config = dict(
    model='image classifier',
    dataset='rendered scenes of toy objects such as cars, trees, mugs and chairs',
    train_examples=97500,
    image_size=64,
    crop_scale_min=1,
    horizontal_flip=False,
    translate=0.06,
    targets=['light from'],
    num_classes=4,
    arch='swin',
    norm='layernorm',
    norm_position='pre',
    activation='gelu',
    mlp_ratio=3,
    head_dim=64,
    fused_qkv=False,
    bias='all',
    qk_norm=False,
    layer_scale_init=1.0,
    parallel_block=False,
    inner_norm=False,
    kv_group_size=2,
    patch_size=[4, 4],
    conv_stem=False,
    depths=[5, 5, 5],
    widths=[80, 160, 320],
    mixing='cutmix',
    label_smoothing=0.1,
    loss='cross_entropy',
    init='lecun_normal',
    residual_init='zero_last',
    optimizer='soap',
    beta2=0.95,
    lr=0.0011,
    beta1=0.95,
    shampoo_beta=0.95,
    eps=1e-08,
    precondition_frequency=10,
    max_precond_dim=512,
    one_sided=False,
    adamw_lr_other_params=0.0016,
    grad_clip=5.0,
    steps=7300,
    batch_size=384,
    epochs=28.8,
    lr_schedule='poly',
    final_lr_fraction=0.1,
    warmup_steps=360,
    weight_decay=0.2,
    adamw_weight_decay_other_params=0.05,
)
Rows from block 8 of a small image classifier, named by matrix and row number. Rows with one number belong to one neuron. Each number is 128 + 24 x the weight over its row's rms, rounded and kept within 0 to 255. All counts start at 0.
After each neuron's rows are labels from the 100 images, of 14848, where the neuron reaches its highest value: "colour at peak" is the nearest of a few named colours to the mean colour under the peak. Only what is clearly more common there than usual is listed. The data: rendered scenes of toy objects such as cars, trees, mugs and chairs.
# fc1: MLP up (model.blocks.8.mlp.fc1.weight, 480x160), inputs 96-127
# fc2: MLP down (model.blocks.8.mlp.fc2.weight, 160x480, transposed), outputs 96-127

fc1.316 [104 120 134 109  99 142  72 128  70 100 118 167 139 132 113 107 101  75 128  90 135 147 161 152 123 102 129  87 125 134 150 106]
fc2.316 [128  99 109 116 128 111 127 143 133 106 113  94 104 143 107 152 145 105 120 119 145 135 149 137  90 148  95 149 132 120 114 104]
colour at peak: pink

fc1.47 [ 87 126 107 124 136  92 125 140  97 108 114 135  99 128 126  84 123 126 149 132 146 148 147 106 178 124 140 112 139 143 122 134]
fc2.47 [ 93 109 117 162  92 167 133 137 140 101 133  90  85 111 130 149 102 129 104 112 150 124  84 142 119 141 174 119  72 132 136  92]
colour at peak: pink; white

fc1.139 [157 135 155 101  80 117 120 115 117 138  95 160 104 118 111 148 137 159 108 154 129 110  92 110 169 131 108 146 126 137 104 126]
fc2.139 [119 124 142 169 127 149 124 140 133 135  85 159 107 122 104 161 136 101 147 107 151 165 131 152 111 160  72 155 148 133  82  91]
colour at peak: brown

fc1.461 [169 155 129 129 123 155  90 128 140 113 134 128 132 130 153 135 129 131 140 110 135 122 120 161 175 171 145 123 138 148 170 146]
fc2.461 [118 156 146 120 165  89 137 137 126 139 133 132 138 131  91 123 126 155 130 113 134 128 113  95  98 105 137 175 112 155 151 127]
colour at peak: cyan

fc1.236 [115 159 120 134 105 137 117 117 139  84 102  89 103  92 132 134 128  99 164 124 141 206 130 126 116 117 115 129 114 151 152 139]
fc2.236 [135  94 143 101 163 158  97 148  98 135 169 181 139 159 122  85 135 165 106 102  92  84 120 123 129 141 120 122 138 118 120 103]
colour at peak: blue

fc1.275 [114 124 126 140 134 163 139 122 120 168 150 152 163 148  73 142 131 140 140 141 130 144  91  94 110 140 167 137 147 120 134 111]
fc2.275 [110 148  98  99 129 138 102 115 107 114 107 123 117 161 142  80 105 154 108 153 103 105 128 142 157 174 122 111 135 119 105 176]
colour at peak: red

fc1.149 [167 160 141 115 165 158 119 166 162 114 140 132  97 104 107 122 144 102 130 100 102 135 163 123 140  89 116 115 105 135  98 130]
fc2.149 [138 143 140 107 118 102 146 106  69 152 114 139 101 114 140 176 127 123 122 142 165 110 115 163 107 142 155 128 118 143 135 153]
colour at peak: grey

fc1.471 [107 102 111 136 152 140 116 142 143 118 120 136 169 102 124 141 146 130 136 112 139 160 105 128  99 170 114 124 149 106 182 152]
fc2.471 [119 127 150 107 135 107 110 149 125 148 120 111 146 161 140  99 145  79 124 186 116 132 141 112 142 141 107 114 147 124  77 205]
colour at peak: black

fc1.137 [150  49 111 137 121 147 134 132 112 136  73 120 112 159 111 136 148 116 140 106 183 131 156 113 120 131 140 102 132 114  56 115]
fc2.137 [138 122 135 105 130 139 146 132 131 107 122 115 123 202 151 119  91  81 156  98 122 116 149 131 169  88 107  86  96  99 116 140]
colour at peak: green

fc1.376 [113 153 152 141 106 145 165 153 171 101 112 138 156 130 142 141 116 127 112 146 120 157 120 146 151 136 117 185 121 144 147 148]
fc2.376 [ 94 175 156 104 146 116 107 130 101 162 132 130 134 140 147 140 127 104 124  76 103 151 125 103 143 121  96 131 108 145 167 171]
colour at peak: brown

fc1.241 [ 93 134 128 138 139 128 170  81 137 115 127 119 119 175 119 116 144 119 188 116 177 124 119  92 164 172 122 139 115 119  88 112]
fc2.241 [139 127  88 132  82 114 128 166 138 127  90 204 141 103 121 120 111 122 104 109 127 153 141 135  87  61 126 136 120 193 142 148]
colour at peak: brown

fc1.277 [106  91 143 127 161 122  89  97 180 169 121  95 146 156 135 124 161 143 127 182 142 164 120 179 149 122 123 104 121 150 134 107]
fc2.277 [121 163 134 103 146 141 152 156  85 111 124 147 104 125 126 159 138 145 151  96 104 115 125 155 132 158 115 116 133 110 150 163]
colour at peak: pink

fc1.198 [170 114 162 161 180 122 148 156 161 125 109 105 107 127 124  65  97 143  98 131 143 108 131  84 126 164 108 129  77 145 117 115]
fc2.198 [112 102 129 108 141 133 122 108 137 120 121 130 150 147 105 109 151 132 110 153 129 141 127 168 143  90 154  95 150 135 126 109]
colour at peak: grey

fc1.199 [117 147 136  86 126 118 111 126 154 127 105 141 156  90 116 155  90 143 129 131 138 189 175 138  83 127 142 118 172 134 142 137]
fc2.199 [129 137  76 165 133 157 135 121 134 118 129 107 122 143 166 113 132 140 152  83 139 119 111 132 129  98 154 129 133 151 143 114]
colour at peak: white; pink

fc1.21 [134 158 132 175 145 111 116 144 132 135 116 132 109 112 135 120 152 166 128 121 121 183 177 111 104 146 118 112 106 131 144 129]
fc2.21 [147 112 132 106 156 113 136 173  98 115 150  84 117 139 117 108 125 135 105 155 121 121  94 176 132 110 130 106 147 131 135 120]
colour at peak: grey

fc1.108 [142  65 126 104 147 155 133  56 136 203 112 120 132 133 107 101 107 147 134 135 126  99 138 136 160 168 156 116 124 149 134 123]
fc2.108 [118 198 142 131 157 101 129 148 116  79 105 103 143 121 132 122 116 146 103 168 158 135 157 153  49 134 109 127 133 157 108 158]
colour at peak: black

fc1.444 [107  85 115 151 140 114 134 118 120 148 156 135 124 148 142 135 149 111 118 117  93 169 160 112 133 125  94 117 138  73 122 131]
fc2.444 [115 112  90 159 151 140 144 123 100 130 155 106 192 122 118 100 146 124  84 124 141 130 121 133 162 150 103 103 145 116 130  99]
colour at peak: green

fc1.373 [123 178  60 164 137 141 130 133 150 135 105 149 117 126 152  95 156 125  92 127 167 155 149 134 130 139 118 135 147 160 111 126]
fc2.373 [131 111 173 160 122  82 119  78 144 151 129 141 145 111 113 164 141 129 134 121 113 144  99 171 148 133 135 132 135  93 165 109]
colour at peak: blue; green